{
  "hop_length": 160,
  "encoder_norm_position": "res_post",
  "encoder_layer_scale_init": 1.0,
  "encoder_patch_size": [8, 8],
  "encoder_width": 192,
  "latent_channels": 4,
  "decoder_activation": "silu",
  "decoder_weight_standardization": false,
  "decoder_block": "basic",
  "nesterov": true,
  "orthogonalizer": "newton_schulz_5",
  "ema_decay": 0.995
}
Rows from block 0 of the decoder, named by matrix and row number. Rows with one number belong to one channel. Each number is 128 + 24 x the weight over the matrix's rms, rounded and kept within 0 to 255. All counts start at 0.
# convs0: first 3x3 conv (decoder.mid.0.convs.0.weight, 128x128x3x3), inputs 90-104, a 3x3 kernel for each
# convs1: second 3x3 conv (decoder.mid.0.convs.1.weight, 128x128x3x3, transposed), outputs 90-104, a 3x3 kernel for each
convs0.10 [144 213 102 138  94 136 142 104 121 140 126 137 127 120 100 110 150 123 174  86 135 131 106 148 139 152 151 171 129 133 112 139  90 100  98 153 164 110 135 119 124 121 130 170 139 116 146 129 152 146 147 125 122  91 126  72 159 115 139 146 150 120 129 131  88 127 109 102 151 122 106 102 130 141 109 125 116 131 119 108 119 137 152 123 130 125 114 131 178 145  97 112 117 113 108 133 131  90 115 135  97 135 127 100 123 134 146 176 117 134 140 128  90 151 141  98 146 109 113 130 146 140 139 137 161 126 123 148 122 149 126 132 144 120 140]
convs0.11 [116  87 131 125 128 125  86 102 108 145 162 149 106 106 130 125 129 110 148 118 157 110  65 137 153 141 122 133 142 108 109 140 102 127  63  56 137 113 143 137  82 151 134 108 137 113  98 108 152 144 148 126 149 137 102 106 160 142  72 136 144 105  71 129 165 135 130 111 128  93 156  79 104 110 137 124 118 113 117 161 110 117 117 106 119 119 122 108 175  92 108 166 164 128 170 140 149 147 127 113 169 102 114 141  69 135 195  63 131 115 137 126  88 141  81 128 135 130  67 108 144 117 156 154  34  90 135 115 119 125 139 134 152 200  95]
convs0.12 [151 160 115 124  76 177 139  93 119 123 150 140 123 100 131 122  70  92 145 138 115 109 168 114  87 179 145 134 115 121 102 100 101  99 124 157 121 116 123 143 151  76 114 132 116 140 138 140 132 154 115 118 124 155 137 129 114 134 132 105 149 160 139 116  65 143 121 165  84 156 131 147 117 112 114 118 138 129 128 146  91 127 135 140 152 137 111 120 136 119 110 158 127 113 132 121 132 120 156 137 112 111 125 132 140 130 149 122  85  86  95 120 137 118  80 173 120 136 122 137  75 154 108  84 180 104 126  53 107  73 138 140 148 109 138]
convs0.13 [ 97 133 118 133 105  84 112 133 122  97 137 114 135 101 108 128 142  94 114 109 156  94 120 107 123  96 148 145 134 122 121 115 130 119 160  97 102 112 136 115 103 125 123 123  93 132 140 103 149 142 128 108 151 155 111 123 134 123 101 119 157 138 157 110 132 124 119 120 133 123 119 122  94  97 115 135 147 129 127  75 109 112 129 128 104 135 138 128 132 148 149 146 130 136 125 130 147 132 116 129 106 134 113 106 127 150 135 147 118 152 130 124 100 101  85 119  96 115 126 121 126 145 130 143 132 140 127 161 116 157 166 126 127 154 100]
convs0.14 [157 114 149 101 131 143 134 131 129 105 120 159 115 162 181 130 110 158 116 107 120 139 127 128 127 132 142 105  97 146 110  86 131 128 164 115 131 111 167 159 127 158 141 134 126 121 140 153 117 136 116 110 129 102 140 155 131 116 140 117 157 133 125 123 170 105  98 155 138 111  94 121 127 122 140 143 138 116 132 112 145 108  66 148 130 122 114 144 148  98 121 124 131 146 131 140 117 140  92  99 127 125 104 124  88 132 135 146 125 132  99 128 113 172 125  92 129  52  78  97 144 114 132 105 169 115  90  90 114  94 130 139 124 135 144]
convs0.15 [145 111 158 155 128 109 168  82  80 131 109 130 121  96 118 125 121 154 131 139 122 133 100 123 133 142 157 124 118  80  71 125  87  97 106  83 114 113 115 157 149 164 151 122 122 129 131 129  93 148 109 152 129 123 127 115 153 124 164 146 172 160 172 161 136 149 134  98 135  97  65 106 134 145 128 148  92 125 136 161 163 138 128 107 113  83  83 152 102  78 149 133 117 130 143 106 150  84  72 115  87  86 123 100  91 106 117  71 118 102 122 121  38 126 154  39 121 144  79 147 143 160 112 125  65  94 116 208 116 137 141 102  83 156 129]
convs0.16 [140 125 137 123 132 137 112 121 126 133 148 135 114 130 127 129 133 159 157 139 140 126 123 115 159 135 203 119 123 105 106 100 126 109 140 124  99 116 119 116  93 113 186 141  76 148 156 136 116 130 122 175 114 150 150 147 153 131 133 119 142  32 153 150 146 111 148 133 121 144  75 183 133 117 133 115 105 134 109  78 186 135 107 124 124 121 109 142 122  81 117 174 153 120 146 147 166 134 117 146 161 143 102 126 123 104  49  58 137 141 137 143 123 119 161  57 110 144 118 138 121  86 114 135 129 136 143 155 131 108 132 121  96 105 103]
convs0.17 [102 111 129 126 141 146 137 121 104 119 123 160 132 154 147 160  93 122 135 140 158 129 145 176 113 139 138 111 137 193 103  98 105  88  97 115 129 147 175  99 139 158 134 133 101 134 116 144 143 131 113 127 126 158 108 119 109 118 133 127 113 136 141  92 105 117  98  83  74 119  99 140 115 131 136 123 131 115 109 144 144 130 128 132 130 162 159 121 135 126 114  74 140 128 121 125 124 122 102 151 175 195 123 121 110 140 133 114 123 166 125 141 137 114 165 175 154 138 140 123 108 129 123 168 157 100 130 140 116 122 142 141 132 122 122]
convs0.18 [155 160 120 134 136 141 148 140 165 112 169 124 126 138 141  90 148 138 159 187 160 133 128 133 126 135 114 139 109 112 131  78  73 132 110 129 132 151 110 108 138 160 109 116 126 139 155 112  99 140 118 134 123 136 158 132 162 109 111 140 130 144 155 144 129 140 109 141  94 139 142 137 124 135 144 142 138 139 148 137 123 115 148 144  90 113  85 110 148 133 117 111 140 153 116 104 152 182 105 116 127 140 110 119 124 154 161 159 141 108 117 157 145 101 106  68 124 123 177 134  85 108 146 117 133 125 144 145 159 142 109 123 121 123 142]
convs0.19 [135  79 137 124 184 108 156 118 122 124 164 150 108 104 151 109  98 110 117 166 118 117 146  88  84  95  98 116 145 138 109 103 114  93  68 158 124 168 145 114 133 145 129 123 143 140 131 102 143 134 144 134  97 144 124 122  80 120 119 120 117 121 124 110 160 129 168 135 128 124 109 113 137 145 110 134 166 110 143 133 122 122 137 130 143 138 116 134 110 142 111 132 136 111 136 110 119 131 134 115 159 111 109 154 155 110  91 138 134 149 119 141 176 141 136  89 113 130 156 129 133 148 137 125  99 120 131 129 137 120 137 135  81  74  84]
convs0.20 [112 106 112 133  95 141 125  59  89 117 120 109  96 150 123 163 121 101 182 113  77 149 125 129 128 146 153  97 111  94  93 105 109 115 154  91 104 141 123 116 155 111 114 196 196 127 123 108 161 145 136 158 173 130 148 123 135 130  88 124 101 113 126 138  94 104 112  81  86 138 182 207 119 119 114 117 101 125 129 162  99 126 103 104 117  93 142 121  81 137 116 124 125 112 131  93  82 104 137 113 117  80 129 156  58 127 167 233 105 104 127 144 104 155 175 190 152 140 112 132 115 122 119 141 108 123 139 159  94 112 128 122 131 146 135]
convs0.21 [142 150 140 140 136 151 126 140  98 117 145 114 115 122 144 116 151 105 156 152 102 118 131 119 132 164 129 148 137  90 103 134 135 153 148 157 166 118 127 139 129  99 142 125 108 127 133 149  88 142 113 116 124 131 142 150 137 118 140  92 156 125  60 148  72 139 156 119 136 116 133 124 138 132 126 128  82 124 144 134 121 162 125 111  93 101 102 130 115 151 145 101 159  91 139 132  94 124 104  98 109 109 140 138 137 127 108 112 102 116 142 110 124 116 125  79 144 139 119 109  93 115 113 103 100 116 126 100 143 128 119 116 150 146 127]
convs1.10 [127 144 145 147 158 130 115  66  97 115 118 159  99 106 112 126 126 145 112 133 125  78 126 124 114 148 127 115 142 147 146 150 109 117 187 143 152 123 155 144 106 146 124 162 103 127 168 130 157 148 127 104 126 182 124 161 104 114 108 127 104 137 123 112 111 153 161 122 132 157 166 169 140 140 145 126 107 104 123 135 132 119 107  93 128 146 124 169 130 126 158  93 134 143 126 114 136  89  73  82 151 107 105 152 118 115 149 119 168 127 113 165 186 153 157 126 172 112 142 108 117 121 123 126 114 103  97 144  92 128 144 119 123 150 117]
convs1.11 [112 140 115 123 157 148  98 160 152 120 144 121 109 120 133 124 141 125 121 114 133 122 133 126 125 154 112 148 193 165 103 146 145 109  97 121 117 140 104 135 156 136 148  65 114 106 135 130 134 115 137 129 113 111 125 120 109 137 125 148  97  98 132 163 133 157 145 145 137 147  94 116 146  89 101 111 132 130 150 120 123 112  90 110 117 141 119 150 177 115  85 144 116 115 135 113  96 226 108 152  94 109 132 110 144 142 118 133 103 119 167 122 124 117 148 199 134 116 116  94 113 114 104 101 136 119 117 130 109 110 144 120 132  85 174]
convs1.12 [129 134 114  80 122  80 137 110 118 128 107 113 133 255 160 141 118 136 203 255 172 109 121 121 170 196 150 106 160 160 135 128 149 156 139 134 135 123 148 137 122 134 126 145 129 107 128 140 104 127 133 108 139 127 159 133 129 160 166 135 140 188 135 139 117 129 153 122 113 117 166 132 127 130 146 193 123 153 123 138 122 121 117 121 113   9 102 105 109 127 113 139 111 149 168 143 114 169 128 137  89 120 117 113  88 117 154 127 131 121 153 149 146 151 118  93 129 161 143 167 144 118 115 135 140 140 148 158 137 141 105 138 138 179 112]
convs1.13 [121 125 133 122 123 139 122 114 120 135 125 106 127 143 151 126 137 111 106 103 109 135 116 111 102 130 135 120 186 139 129 132 122 112 115 119 168 101 175 160 101 160 134 143 177 117 114 144 130  98 112 149 155  78 127 106 123 126 139 130 109 116 118 125 130 141  64 129 111 120 145 144 136 102 105 119 148 138 143 109 128 143 119 105 132 137 112 104 108 149 117 166 126 135 120 118 135  83 113 122 139 136 135 105 139 146 101 123 144 135 154 159 119 130 129 157 136 153 158 164 138 143 136 151 136 107 118 119 114 118 120 135 128 175 112]
convs1.14 [124 154 146 116 119 119 136 124 136 136 101 112 125 138 139 131 135 146  98 136 124 115 122 133 122 109 129 124 149 102 123 155 153 139 186 147 118 139  90  75 158 102 141 115 152 164 129 127 153 150 123 141 103 130 144 105 139 118 109 116 144 111 138 122 123 149 167 145 162 139  78 123  97 115  87  85  92 123 151 108 122 119  79 131 149 168 110 127 169 144 114 221 129 101 127 142 122 108 149 121  98 118 127 128 119 127 113 161 124 138 147  93 133 122 115 110 130 128 143 134 129 145 101 133 138 124 124 124 119 124 132 148 117 180 130]
convs1.15 [170 142 105 157 122 137 170 152 121 114 122 125 189 128 122 130 138 121 140 174 155 145 120 144 148 158 126 115  64  91 142 121 125 113  92 139 113 120 117 124 103 115 114 187 123 104 107 143  92 128 156  95 141 136 125 113 133 138 112 138  90  95 155 156 123 182 139 118 161 122 132 123 101  99 107 121 132 123 152 128 110 132 145 139 156 161 138 167 124 153 112 131 130 102 116 140 126  89 109 101 154 139 105 122 127 165 121 118 132 140 129 121 100 121 109 130 145 119 131  99 136 118 138 115 132 133 143  87 137 136 128 119 124 116 114]
convs1.16 [126 124 103 113 125 121 140 124 129 135 130 131 124 121 116 144 164 140 121 143 140 124 152 117 138 163 103 110 156 133 108 133 125 143 162 167 123 145 109 131 139 127  90 129 133 140 121 116 113  99  97 144  90 106 119 129 131 117 166 136 121 142 133 100 123 100 140 110 144 164  98 124 138 160 170 144 145 159 147 158 133 126 118 132 113  79 121 137  93 132 137 138 116 119 103 124 106   4 123 135 165 152 128 151 136 136 119 124 139 142 110 132 100 137 141  21 119 131 149 124 118 115 121 109 128 130 157 113 179 153 148 122 125 245  22]
convs1.17 [128 121 106  97 146 101 140 125 138 133 123 115 121 128 125 130 126 144 155  88 142 122 128 146 128 148 138 108 117 132 135 156 136 107 136 178 177 158 135  94 117 164 129 136 131 142 129 136 132 137 124  84 136 116 123 134 111 129 123 122 133 151 132 123 136 166 120 126  79 101 147  79 105 143 106 165  97 171 131  92 135 127  82 103 102 100  78 124 160 109 168  80 144 142 148 112 150 133  99 115 158 115 107 165 129 104 140 111 114 110 102  93 104 113 144 144 106 110 102 132 113 149 108 121 119 151 101 106 114 120 137 148 144 131 173]
convs1.18 [154 145 118 139 103 149 119 141 118 113 129  78 121 131 140 158 136 127 141 100 146 153 121 107 151 126 142 130  98 107 155 130 126 153 122 110 139 193 163 128 125 130 127 132 182 123  93 120 126  98 110 153 139 175 130 100 133 138 114 134 131 169 114 136 119 117 128 100 136 114  78 110 145 162 122 156 129 125 134 125 133 135 118  95 134 133 110 123 126 129 151 117 131 161 184 125  93 137 153 118 126 132 114 130  89 132 159  98 120 132 106 131 145 140 139  82 106 121 133 140 111 110 107 151 124 170 129 127 138 133 137 119 108 118 125]
convs1.19 [159 162 154 147 163 159  97 121 126 140 138 129 133 167 153 121 104 130 137  97 144 144 111 135 114 101 119 139  73 101 148 180 125 144 119 138 139 167 165 150 139 141 135 190  84 119 167 149 113 190 121 110  89 145 117  97 121 138 131 124 135 135 106 114 103 117 117 125 115 111 110 166  95 144 108 118 179 133 116 161 140 129 142 140  98 104 121 117  48 117 127  77 108 147 115 153 150 101 139 152 118 141 110 118 137 126 152 181 107 139 144 120 134 105 102 112 129 110 111 126 138 157 136 148 225 158 116 155 116 134 117 115 109  76  79]
convs1.20 [134 134 130 139 113 113 111  83 110 149 115 116 138 135 126 113 159 107  82 145 138 118 143 114 137 105 114 127 154 125 132 103 128 131 165 147 145 183 148 139 113 128 131 123 110 157  96 118 117 102  97 112 153 118  93 121 157 107 158 117 138 144 117 129  87 128 146 182 158 155 101 144 104  98 105 133 151 137 131 122 150 144 191 153 125 134 144 124 118 103 133 133 140 120 113 139 145  48 158 146 163 177 131 149 139 139 134 120 134 145 140 163 121 125 173 179 139 132 168 136 136 133 122 143 149  96 122 121 117 124 117 146 146  96 125]
convs1.21 [130 111 123 161 141 144 123 119 125 137 122 139 117 135  96 127 105  99 101 114  89 112 141 139 129 128 131 109 135 148 101 120 113 137 177 149 103 142 121 178 191 105 121 117 106 140 166 147 105 125 112  79 111 116 135 118 131 153 119 131 106 108  99 119 101 126 173 146 137 163 148 169  97 150 134 125 200 143 160 115 110 139 134 127 146 148  98 176 126 124 138 157 125 103 148 115 117 137 130 124 148 163 104 118 126 136 105 127 118 129 135 130 100 137 113 164 144 116 171 125 110 150 128 109 122  79 115 135 113 133 138  94 140 129 152]